config = dict(
    model='image flow-matching model',
    objective='flow_matching',
    cond_dim=128,
    norm='groupnorm',
    hidden_act='mish',
    pixel_unshuffle=2,
    optimizer='adamw',
    beta2=0.99,
    eps=1e-08,
    epochs=8.7,
    lr_schedule='linear',
)
Rows from block 3 of a small image flow-matching model, named by matrix and row number. Rows with one number belong to one channel. Each number is 128 + 24 x the weight over its row's rms, rounded and kept within 0 to 255. All counts start at 0. Numbers have three digits each. After the name is the row's rms in percent of the matrix's.
After each channel's rows are labels from the 100 images, of 14976 (inputs lightly noised), where the channel reaches its highest value: "strongest on" is what is common among them. Only what is clearly more common there than usual is listed. The data: fractals drawn by 1,000 iterated function systems, in grey. In brackets: how many of the 100, against the usual share in percent.
# convs0: first 3x3 conv (model.enc.1.1.convs.0.weight, 96x96x3x3, each kernel summed), inputs 0-95
# convs1: second 3x3 conv (model.enc.1.1.convs.1.weight, 96x96x3x3, transposed, each kernel summed), outputs 0-95

convs0.48 091:121113100136147104170116126142157184137103097155152120142131116137127131158136147137157134166138122131128185146136135158129144120121108098135136104154154085143088110127106127133141130061165140138137122151126121171112083131120160127158088169137165161089142143131169156149079133136148145137
convs1.48 109:114136120118081111152163126153132132086180137143103131114119109122084119116150138144098107137142120183160120118089117150148152130158164147151157181106124117093152134131119142167083144165123129121134082097120085129150165092120135133109145107136135138124142131107069152109162106103137141128
strongest on: sparse (83 vs 26.3); two maps (75 vs 25.6)

convs0.73 065:109144134122109129136104112163123114135134104101121080134116111120103125144091106068071102117122128138102158137121103122121113108143130122156144126125105131137100140129140156133089133121152114155104149110220078104105123127139115181116118092135092092123116124115122067119111105103125145110
convs1.73 128:136181132097101142135133098105133135110146136127155137055097122088139137038133103129140109144121111135144116117141124068151126127144156145127155125096148146128123157112123129130121103150111132134156067100153132121159104162124123140167115106145123181108094127145144155125114134100119133134
strongest on: two maps (78 vs 25.6); sparse (75 vs 26.3)

convs0.46 068:129122140192125139126069150130134129152126112128108123141132095107130151179095118117103163118157123131120177136094135132089106124116115120142097127061110131136142084147082117114153127103124124155090135142118115095077092136133134129134119129150139142159173161136156151145114126184124142116
convs1.46 124:145137095094117159153182112152113102120105141132122107121098144148122124096123114138114106110103136149169157101179141118136139100175167140119126129127188125134073119115128105134133129141164120154170081102122139108185112137120105116161141139159166127128111095131130165106105100100129148136
strongest on: sparse (91 vs 26.3); two maps (88 vs 25.6)

convs0.45 081:135143135156144103077105162127125147156123170120148117113105145062122126112092113093128126139078115134120062116137131154130140084138107084129169098163141129132117138121170106126171106095090120109108111127129117123132118159122125142134055135101145142148109159147118114137133124144130145157
convs1.45 124:128108167119085146168165108167113117147132094127095139126162131185147135173169125122137123129164156145153126167088138111157154121104140136119103132096087142127132138122062144155124138121158134118100133109136092129119109111146128118111146155177132150162151159147137097141161116140139164111
strongest on: sparse (56 vs 26.3); two maps (55 vs 25.6)

convs0.18 059:164104141156132151141090182143135087092114113101150158132092110101123112089133109083106096096109116114119116122126163101120124131111125121114166106151105119145139131123107083088182087128112113092134123147109106119124127108117099094133115114139112158087086126109097092094117125152163143124
convs1.18 134:060116127165094142135124165111110129139123108120115113139190129069090125142081125128130143151110136150113127101141127122091145122153142131116156092097106118137131067161131132148144127152124092100121146107120155136144157150149145074145141111108132073148126125111145137164106142162137142144
strongest on: sparse (72 vs 26.3); dark on light (67 vs 30.8); two maps (64 vs 25.6)

convs0.10 061:144117102168121136165118174092117154143110122111151153180114102161142085122097134126184154104133159132150129128115150138118120148134104128132118137128118168099135167144119151152157156099119144146117138147175153092153144131151183176137138165162087147124117159148116126143137090141102126122
convs1.10 082:082141136116119178069101108124132098137132071135145103107122124115103111088151127173124136147092102113113131142153099113111127120115130155173132129120131104138121113106151164099121068160122110112127133135162152146123118111114108104106135092089129093128079136116167113100086146123117096108
strongest on: two maps (98 vs 25.6); sparse (98 vs 26.3)

convs0.3 099:096102107119089131131108128037141160134145108143109145136160158133135128110097080168157152127114162121135089144114121114099149166161163158134157171148094139116135128130127127105137162140125129105137117096135134161155157120121105135120162125124064134118150153133125168140163108120130141133
convs1.3 124:146158148149158104078091143183130145117106140146141130117119121124152131140145108154168127097110146147111166101167134111095123112115113142135147098141127125159143158138165122098124068135111130148125125163123120144071109151167186145121145120076134143133156107123135068117130105141123110125
strongest on: two maps (100 vs 25.6); sparse (100 vs 26.3)

convs0.90 146:133155131120156132094153133041162131135157103114097127111145147139121129118165141126133131181121145177176103146136129134137143149160153154140136138141152150128136153126155145159130144158123127123160138165097149131168147131150155105127150156111162132159126090154125151158161160132180110144
convs1.90 091:130115127142121079106102106140133178146146123126137139115182214107135153115114116111135127118162119121112158113107138113170138122127142116140101122138084083089090145128136123118136145146062130134108132102100141124128141136186143155158158146086114132120098101117136141140094121101148116115
strongest on: sparse (100 vs 26.3); two maps (82 vs 25.6); dark on light (67 vs 30.8)

convs0.25 075:071089127120108169142105115146114112125072138111135056130122117107078146096095110133075081113131137117129149144109149111093129103101105111119138087110108124126122144136121166152099076124097114105109112111096146136131138143148140095131125129110105095149167099135133164150129132114129124126
convs1.25 104:120090173137133115111121148144131138160149112146127139113103109148168100152160148123118130162111111115128127125018122075152112137130110134148117090181130121101115130127129097152162127132117138157094130122121116106102104143138119173083132121085141137118130108129121086108134169134106123126
strongest on: sparse (96 vs 26.3); two maps (92 vs 25.6)

convs0.6 068:172155118143151134144166130131137175111166112151127142132120128111130083157144122150172140147142160137134109100111111114117161137115148138111110140129163119040166100127141148171103143095142139122154140110162142170132108147119149125101150123135122191146136114127138144126138127136191149145
convs1.6 091:082140083081098152081148135156136107138125109106131165107150134171110156077130100158126118125090109124121173174148095098133104092129144129138084118127134103149127139119143152090149082120131166120100093094103111138090159111143129115164119117093128123102127115120135140139121102131112114132
strongest on: two maps (100 vs 25.6); sparse (100 vs 26.3)

convs0.56 069:116108089122129153132140143165135119145114126078093138119174119104079082098134149163117075129180153168115179128111098159130116152140138156138166097126119139169130161140122100129128119132147099139143125128133141116128151125070140127126155151093100140100115125124139081117141109147165139110
convs1.56 119:118117101134083158094153119160134126113125111130148157122085133119115138145151113141167123109159134177150189099170140056122126101098142168131095122118091148128145139134176087157126104109107152111135105133124139119090126121104150123121112130111119113146151147145115119131152096129091124180
strongest on: sparse (88 vs 26.3); two maps (71 vs 25.6)

convs0.61 078:165131077123164129087122132109139107148126118130106138117137139130131120116166130088151104105161134130092083125116112151135087090116074089099101124173161128126160133124141116135115099073111110172137101120151119091140157113152144169100113142095145099153137102140100123111114134126150106093
convs1.61 103:119146145098156112113142114147136132138106100102117106148125130121129145141092151143109177181141094160180115117163107109110144153117158138114137151091123129136099144113068150167144162140113152109149197108140135145156118121142127115137137128174115166118109169166152135125145106078123133127
strongest on: sparse (55 vs 26.3)

convs0.58 084:149130185097123144138125138063142164103150185129117104146134127119144150114186115168169108162108164106113072101127163129145162157137143137115151128115116138127120131103154123124102168133108146105142123130125128146139123141118106124107145112119120087123118104112151126108120140069158159086
convs1.58 104:120137140158146118099154125121138108144095161153163186128176147145130109091121100139099145086147143172142202176147082111127093098090118166143095110137145152157149124139136110108136082101144127130110118121121110128108142122141133121166111110127106137134132142143113144107158113131096141161
strongest on: two maps (93 vs 25.6); sparse (92 vs 26.3)

convs0.49 081:125119139112117157159117080173104103114149075150155140140148098138105130118105126165079121101144131122128178134117137081129110118121150133119124133114059150125106092118130138121150094160165122096135096074122100114117133104139110118124147097124059118099144157138102130148141138124112132142
convs1.49 106:121147144130136087110159140149127140131093133146156118139127133108184118184117137134133146137078125116111099087063148133140165125086107100120145140120101131093155166114181140170152143121105164126123155148139129150088110102116121140099105124122158126120132148118088130119101133107095148171
strongest on: dark on light (100 vs 30.8); sparse (98 vs 26.3); two maps (93 vs 25.6)

convs0.12 059:136115124158130206114118092112170102105159198146155103149123120171134142144100151137080136106104148134117132139140173112179134130148137138127138155146124130140120153114124135107116111117150108136125144122104080183115147130125122120146136124157150102138130083157129131086132130106161140085
convs1.12 077:099161124166138139171082120119101109144135119151130137085134139123113136092094137137134165126149115111131088145119131085097101121114100110229122105125139133111103120075105117136125087121116111126098154133154105130124134159142116127131095132108146095120126122138126138133059109130158117119
strongest on: dark on light (100 vs 30.8); sparse (87 vs 26.3); two maps (64 vs 25.6)

convs0.89 075:132128098128076140126088111125130099102107128140114146142104102141116132126113098146089106117121126120111135134124156111173136125128155129130109130095086141164154161138080135131136097149149093136118082109166128092097135088147088128168148069151093128085147164141127070116124129147146134133
convs1.89 097:124147187157122147111143158139127134126126140131124140131104148093107111141154133165138146106125122150126157110074128088101132093118085107115159161149118075143118126150157114134177128141106127120150099099119118130093070154107102152132097145088167137119105078118109148163119150119093128112
strongest on: two maps (69 vs 25.6); sparse (63 vs 26.3)

convs0.42 123:157142140112144116171131130164066092113153128156108136149136152126137125156128132147148132134118197083112110117096128086138175142105120136134100140129139133112148145127135128166113133106146146125150128130154139112116133137132126128123146127148123110130130100141181130115067137121088224142
convs1.42 093:087129127129119206130129138151153131122107088104123115124100131157122150195134147124127120117109121129096143104117179147176153123174124135165119120118152129215158126134125160136106136116129162163156143154145130166109130124146163138130135132149112153128120119143126147128094137142139120166
strongest on: dense (27 vs 9.7)

convs0.62 094:110127071120145116132117104137116137119159046071122113150133135110141123143048096143077137152125134143145115138157114124136142150158138130154118148142135153064117137151136139086148142136165158119147134114132127154175124136127106146114159128124099155124148145130139156135161124116160135114
convs1.62 107:095150109142118098112128145138108147132131096115132135121117149100084115141158107127141119130150111187134119062114147112138156166128093131138098123143164117116121163136152098115114157131120102150120051142098116126149131170149121130143173135126160140097127147130105136108095061158152142139
strongest on: sparse (86 vs 26.3); two maps (83 vs 25.6)

convs0.23 072:138159142187140123152152158112136155113136107078126143148141162101157099137137149140139138170133139186141101127132105104098127130113108125116114145158133140115145074179142134145200152141110159128134108147156160136131142124152138131121141133137139088093136164071121138151126111154094133148
convs1.23 081:137117151117119136106139104104128114145128118129054059135158101124083114110129148125117153160100123120112116133104146147124154159117132116104131129125104071143091110146103093107088140140120114125150100069124166121100112117172134144104148109130131170154152163098135119175121125126124128097
strongest on: sparse (65 vs 26.3); two maps (60 vs 25.6)

convs0.7 090:094124096132121142142145089106119120142118056105122123122117140135110128104089126163106120155169114095131152140102096142151117172157164162168150149122157104113083083138096124084121093122139133139112137141124127161156124136095113142111115138164075115119136146159121161164130132121159100122
convs1.7 123:142135158160118110092119138179116149130135133184133147135140116130129147123108121113174119091121143138134150083177108101104119111118153161122097097159133131096150127136129140120141096141141137121125106134112146119097120140148235159110156122104128163092138116114131103090113113128095132111
strongest on: two maps (100 vs 25.6); sparse (100 vs 26.3)

convs0.91 121:139141110150145096132113150109153151154113091131108126143145139152146137167134144127153169148152152130123136124141139148156156135122120126131131117113135130126122139183132134131170153119165153169158130154146145127130112139103148176145128161147109169077139191203147127165092116164114167138
convs1.91 128:107114134133124093110140115122096087133144120140090108071138126159087090116142161141143090105092139113134156159105133145108139131149114114128147126139113074109129124111117109149106115139103090111101133132147109094134158123063104127114151112114103168171133132142104134093198137120102156112
strongest on: dark on light (84 vs 30.8); dense (66 vs 9.7)

convs0.75 066:139152135140145125101167116136124137108148138137149134127129135090143148119135169117104117116124119131112123077108132127094093107131134122144181115126162090167143128125103125126138115082093096138109114100096131156115087120149127094150045131174154168155150120120125178144087122136148157114
convs1.75 092:142086167110114123108126141205128130135121088113109149137137121134101086163131136126199115095175137125089157127119118138152112140114101124136101137101138125077140138115112156150130141143127123113098149145150143098098091127129170147154137120126175104098138152144118082130153156121102142117
strongest on: sparse (100 vs 26.3); two maps (99 vs 25.6)

convs0.4 080:146104110115128135185134111175149144100136133179110160111122154172155096162122158189154137116109149124161167131118108134134116137121139147117180142111123131145118093102140123168109150154151133126133136141108132128138139068165126134104143081097133131152115085119136098103144174140126117129
convs1.4 125:105131138126135136096117138156146136144108105146133121131108148095112117172137135136171157115127115128112105109119096082111127147138109167125032120124106118125141181125174116125142102103108143130111160119119089121092142131121160127135134150065152092113174160138100115125148092113127113149
strongest on: sparse (99 vs 26.3); two maps (83 vs 25.6)

convs0.63 093:133136131147155167134120088085158140097149083133124159154134132121143147113096140152152146152111109155153129147139134150135115149118146140108148151164128166123165138116146152138151141169146162113146139093122138142185150140142152082093155119166117121104160112118113174117150127147192083129
convs1.63 097:135098101109139115117113108095132121154142135123125113153107167106143133124154092089106103083098122129101124092100149154158098089142143133094133151102125083062127118141125104145137057112087089119128111115134097113117144144079111110130177148161136137168132123122124144133119118145138145148
strongest on: sparse (73 vs 26.3)

convs0.37 069:141163120150105185116064139136139091140123139147122083096125112113133102097124071117092152112126143116162160132085130123096103116111103102143146109115094116146127151139113108134134089090063081120093143177132113110128083134131134125115116166128124144139127135145141123144136123158130150119
convs1.37 132:098093136124142127161178149133140135108149081141130119141147132135090136151126151156106112135145112166133113092163099125139126128163171174138137137140182136107085085126110144156133157144141119095143173132106161134161160120118125094160163144146139061088116115118101151121123124114128131113
strongest on: sparse (100 vs 26.3); two maps (99 vs 25.6)

convs0.11 088:125137128091125148098118102154139130105130101140144111136131133133142122057191106145119079117130126163155176120182126145164118128109121139070108124085133118143113158111181122122127114156157141110148080114126160098128148143131140124110141137133139084115116131122175121152119119122141081119
convs1.11 102:126124072132125146110200140155147107119125142092108106159136141135138119088155101209117115166106113151166118125162144113107122123110164146112148146128160135146140117114126113057101129102134107153106155147131134138142113124135110133099150120162130116130127119112164116172133129142087111100
strongest on: two maps (100 vs 25.6); sparse (100 vs 26.3)

convs0.85 106:128132146116157057107119116153105118106110086100143113136110114123133100131124164110112115126110158129120108127128179112135154115170157130132110125106171089134127106118085125139138119125106134112127122125119125146117051143121157120184061132161166140164146130126173110141119125132136168135
convs1.85 100:117119165099121088116180108169113096086143120135106099103128138124125139154117089179147118146101142172150118098133129106118159154063132131119168105102101084110104125123174136166113142120129159100142144126161144135145170168131104113114142148125118103093132128134152122110103109133103134121
strongest on: sparse (100 vs 26.3); two maps (99 vs 25.6)

convs0.88 113:158144124119150115133146128168110132165147160154087133120129184122116092125147143136160117122191118136073124109146110154149154131101100132132158122154149091116176140151146133101105159111147146151125137138122149142125133143119133119123135170084147144114123117137154173131059144165093153148
convs1.88 093:147105155139112121115141132162136121130168098093113117086164126154115103136120130164109099161121135095143110132123084116109140160041117100130117135145120119098112109122099087130145106144122078110119114110115135083176131140118093117118125105122092130167123127113124093106094076106132111113
strongest on: two maps (61 vs 25.6); sparse (59 vs 26.3)

convs0.57 071:169133148129155099128168150118151139139135097130114131126141142098104109159150186108162133131165139133131107116120108128135135093108097089059054122170159113138157124138113143143129123152111122138102149138128141163099128134111143151120099141119101148173103117129094130110122073106156104110
convs1.57 146:131124131136113149083167128166155116103118124109132148148122135146163160120154117159121179086126117143196119113106128116144129109088134107107133119137094138186144145133123137189128169095188197149120123161143146136148136102160128105144118138128136143101135140140130128142117145134102132153
strongest on: two maps (99 vs 25.6); sparse (99 vs 26.3)

convs0.24 108:095097127115095128130111115158117133112135139150154117121115136100104150120134128142131130104148108121128140025098147124116122077084094083096104118118121099135108122122109110130124104115117122125102106112106113131092104117124123110128033139144131122165137118115123126113086111144170141115
convs1.24 149:132100120113107153151119123132142139139164138126125123134137121141141119158101150109118126144104121156126170151141108132103133168078092093117177147146045168167136147129162137120125134097141161128145135148128116140160130093118109133137091128121093139052151145131091087142158140139147111130
strongest on: sparse (100 vs 26.3); two maps (99 vs 25.6)

convs0.28 063:223152154123134178120104122130176139119181145147151115128131174120140121148149115139144107114113142129094145149135188102101162123096094102105112127148094127127140154136160142122138138093127126138108090130144130144121118141118136130107139146103122140186156130082100105124139144146137115131
convs1.28 084:105105153138102082129133119088127129085108107158103157118136104134106120072116144151069154143114099124154108149118165119129124132131137126134131144117144103145105115130089141110126118143142141164081150135130147142126130104149086117180110107180123168089141176107139172105145139147153126163
strongest on: sparse (91 vs 26.3); two maps (90 vs 25.6)

convs0.15 069:129129130106144118138086084141128139155135163097123114106130119167155094192152141151136144107142130117117148112155129142137126118132128109085091122158140132139115152117151126102083101112161131128144099101094106142134140102133150136137128166082138087125172065156089135142131162171156108108
convs1.15 068:119118135100122130114166143144118127127115094128113158144091134117103102157142113149147126153116134176161134133073122164151116138068118140130082101140151131158144100087129131145132129119107109128107160160114120105094113131147111175105092095190127136135104152136162161101101160090103113132
strongest on: sparse (78 vs 26.3); two maps (72 vs 25.6)

convs0.83 085:144152101188156167126133148156153143149160148092162130159115145133170122151119155149139110141124112135115123138143119152124144143116121136132099134187144126096163108177152150133144129146120162175139133129143138208163109123112162158168153154120124150134126143171141146113141144128158144127
convs1.83 090:081127142145102052127118106117123147150125098123123111106146159178097109124119142151180127103128134119133131121131163106125147114149102086165118106159087078134103172127131076141105127139101144144106127138129170120127143145137130163124124145066116120132143124139102102157121092112156142125
strongest on: dense (34 vs 9.7)

convs0.94 070:128136125102127133128139144133142112062118134152134129139124167099122104121144125110116116122110112132067112140119112109110120132105130127121153122094142133150136123134126104101140127134145090121138112094154101134111126116121091149124128126163126116113073232057111123068128137123174143125
convs1.94 148:101121155125088133116105135125127129148135130123094143055145120103138132085102105135109171143124127138149117128093124099108153113132147140111130106077118121136175136151091149146108131142131089111160134110121137140142069188140159083159095107138143160133090142107139159147105132086147142135
strongest on: two maps (84 vs 25.6); sparse (81 vs 26.3)

convs0.76 055:149128118104109145119124139136136138148090139140108113130126109155134098143118124063127108122121122147101168135100127119132107122122134128141140134093123127160133163115119133118070167153134084193099104115151131136096121123173119157143118090148149120144132125214142122076148109145133175107
convs1.76 125:175141129115109125135130106114122117124161130139132166080116131110099123089133104142145109131147123130136103115128110064127139129146162138138154110120146122110035166119132136134138104127124117146160066101124133125189092146128125170164150112140127138116070105149136130122102131094112128133
strongest on: sparse (78 vs 26.3); two maps (75 vs 25.6)

convs0.8 087:095128087136124101153140170147115113130093091117111106128127115143147086134131151143089114145174119129144172135081079099123088142127115148133122119087146140108130092162125124129117117131148135139090108112150097064126139123155121123121141136122117097112177140164093132127139146133112078075
convs1.8 107:110149132114122185147156108132129142122130142130117142132128149124124136121131092113166152130120120120167133095217124118131124138158185146130085147117137114144134126094166092143137139159125127104163153118126188130145112153121155142134143120116108153127085118125147162124090051116132134118
strongest on: two maps (94 vs 25.6); sparse (93 vs 26.3)

convs0.38 061:153122157160143105072146129094138122107130150143122098162142138099121140133139164107117098130132149084098159067084139128113107134099164119152144126128122128172125142120115110150094109115100118101120147114118155149120128113108136117128110134155145132161088102144115072080082136089111116085
convs1.38 106:100137138111074114115113136209141127109128148119138157107075124118139109108141097165171104124127115139137099106081098071128114127118119132124159091132145126058134170116128165135130136096135152131125094114148137120118120141133143129140138096136165131069124114134136123135126124138093152155
strongest on: sparse (94 vs 26.3); two maps (93 vs 25.6)

convs0.47 120:155080142135103168151123103145093134106114133153143123121111117134106148152115122128104136115127108099068152105137138105152149107096096112122129140150095134122122170102132106092130105120154115104106086102107082143060118128114109119160130122139107126100102085117146092122109067109118165110
convs1.47 133:119110110133109106125129132148126116149105110136123151137131120093166155109118086143123081075109131163137147062141118114134116080121148116113051108139115147132121135118148120132142133092105143092133121144137145150085111156153155123124133123111108101113119094119109065111067086133123135125
strongest on: dark on light (100 vs 30.8)

convs0.21 074:124136084142156133132144088134117133145167128129161139156161121122154061134124132135132126100162163167104100131123145127118124142150123127111111142158143144103143118126158155087170113092122144142146109134145174103141130145186163140136157173152127127120159171137171150150122106124165172108
convs1.21 082:159163147183135142079090126124087119111107156112127121143133103096082157130121133135120101129094114149131118101147136144128116083128141133133179138109131093155090143143130138137103115144125144109125119149118123152099125079091117052139136104154136105128102112078126132130096156104081120125
strongest on: sparse (97 vs 26.3); two maps (95 vs 25.6); dark on light (75 vs 30.8)

convs0.1 063:165127073136144129180135162135150139121119162124077098112117163143122074153182181124188106125126149116097149112148096128140137150109099131124157100111129118201147159117146140102099154124098112132131101132142118126128132136122137131110123107127124127147159097107133116127127139140142137080
convs1.1 106:076088124104096154171149117148134142103122090142162135153130123130102132117116143163138148131137103131128120135163083120130108133146180169132101116109129150106159119115152136155110117140087116094110191142150176120146174124116141127134119120089135088098131126131124152151160098137072118136
strongest on: sparse (73 vs 26.3); two maps (60 vs 25.6)

convs0.64 111:157152156161131120140120143071141143148116135133138150148158127169148139095145150152175129157097125146160129132119150155124128143125132124157175125161132128175175152123151149155141125130129174181136167142135136142137117096131126130170126116170164179121142117135071130117142139134124092163
convs1.64 120:138107135123149132123079112101135111128129126120117167121116132115146141109100115125071107137126105087100125134104108120108122143138087111104077139143094125069104103133147173108149115112150099092098090135107078110129115161170136100125145120099103127107119109092132109132075078112139144147
strongest on: sparse (73 vs 26.3)

convs0.95 061:131140156117112118100150123125152161144115137108090159134158148142142096154133136069139133091095123127083123106161128163143131108138127120103153138147118122151186120151142136124123151154162118149099131135137105128115132131082140153118114094105104163119078111171101054102107104138132138091
convs1.95 129:189141103106138118141119108098130135120129137139134104066077115121087137076124146131151110151126117128135119151114108097151128153138127130134149111124132149118044119104149134130123116101140131153176092089137139120164120096131100138137111135107131104117093134172121159143143114087089123169
strongest on: dark on light (100 vs 30.8); sparse (80 vs 26.3); two maps (73 vs 25.6)

convs0.0 104:121142100107144145119138120210151134132117137142127128150124132138165102121178135158126093143118137164158182126152110123137133142138152157132177118123146134147141172115186152141110102162188118151168113107158137137139144115144100117127141093107142134153126103119149130078125142116168114134
convs1.0 112:144143151119148103086157157173140130135126141087100130082124116101117122123108089146156151112140114166136098107149119079126127140160129168134089156125120092127123155116161083146125142130110125155119134140094116135133144130140134110129141146051124142137153158151106102143106067125128118180
strongest on: sparse (64 vs 26.3)

convs0.93 080:150132154151140156126109197149142098155117126122122142101119181144115125113087095124081111082157166121134146120146112127131075120114118122114079133102114148150153138160131115118137109125131114165109149166127086109109139112120111132141152148132110147067130119139106123160137123182087156128
convs1.93 114:122120140176131096145145129082146153100142113149158135091147098134108152108116203089116091146150115118167123137126107164153141150118123104164161150112125140149137127115103156137121138119103130101170183111127140101176174135140123095154101103111123120110086126136108165122118127121103131150
strongest on: dark on light (96 vs 30.8); two maps (95 vs 25.6); sparse (95 vs 26.3)

convs0.65 065:107109149079085112130116104151109131114148150126110140083142143079086128096143118095167142103129140144145146121127115067123130082099087116097128061110089107133126106123139151137128136117132125152124110084124111097140134127092102122103106114154112152153111135106117143088129109088160118112
convs1.65 124:067139139123150139144122128134137141111128105144121115168119133142151132169136150135092156134089104094124104131061091119129120148129138128117105129110121113112097154153115090141166136116115122095153198120125104109100133145163167139112132169119169063089124153123113144100143153123119115115
strongest on: sparse (89 vs 26.3); two maps (81 vs 25.6)

convs0.13 103:098102124117118114121119115141160148100081150136153141136138059142132140114144144158151099136129081127117142112107167116148138129120121106102107110114134105178123123088090158148076179118135146138113113104122105117081108113106099095164109106132117099074115094129140139122080118128115123107
convs1.13 088:133126156117126191140138156163105123151131144156107131124117190132128092149074138121152144121119123074112183143154130118099130118131143096113111120111110173156108132143148114102153087156126127099140141168159129130122145119105150131166144119089127130100135140115113117148166196127145132154
strongest on: dense (55 vs 9.7)

convs0.5 136:139106139051116156119126068071109102098140124122124100120084114101128105128140088064102116158094138165164131135134118122122132121133131131113143126141092143098129138105147115139128136144135116070147107079082140123139133096141135118090136105120131119134117109108112129102140143106154087139
convs1.5 122:127151117172156128107090154136115116124133176108116112113134146155106126106118135136146161142125145118112098147142140142089133127135120128108110156121138068126108112137107173128103126154131094159057142147125030122108135140122114135117118126135130137129152123137118106154090137133157098065
strongest on: dark on light (100 vs 30.8)

convs0.51 172:121140109121145093109147159042139129134150127115090132121140136144128130160142144124167159152125173145145090123126136132139158155150161158132148129132145145112161107139149144179126180137131148161164136134143139103151146127153156165110141153138151190166142174150117140124148139128119133160
convs1.51 028:145145134140129099142091129131133134179135118126108195190136148140171168152122147112136176120135153150136138117151135124179134109164143142132157195130135126107134117170122138125144131077129107110149085109116116100145092124118125147194127104109109147126143106120149117105134149123135110128
strongest on: sparse (100 vs 26.3); two maps (88 vs 25.6)

convs0.77 083:125146118163132144157114169112134133096148118150153107131147142132105119107138113108116108120130126133105133121081141143106122113119116113148134121128125140136120155116124086116170052141038057096100102175089115145128126113144117105140122145116137129122133109103163131158141138173159137147
convs1.77 118:103102147153123117108152135146138131116112075120118169153163139121097131142112125151098154148113124135146097119118145134116142110140162151124076173115141110121112109110079139154108137129141091087128198149101157136132177149133165085132166105148114109113149124093120125096088166125129135142
strongest on: sparse (92 vs 26.3); two maps (84 vs 25.6)

convs0.79 064:159127139152130164134109100154119104150119155107125122117142122155113130097135111108118107097112118139114139120114144158089123124113122120135167124154125115139132126109122133102069140149114084103076096173086089116106125087109128086138119153108131144110112082134153129225123131136149127102
convs1.79 136:115127135130172109145098103112124115124122088112118134167099129156073132119098115120142139146119144119155128113121147159116136129102137128137105132140112132130057077098143090139132122121149087110150144136114149151171143084152157123142135161097127039141155126126129115123076137106124126154
strongest on: dark on light (83 vs 30.8); sparse (54 vs 26.3)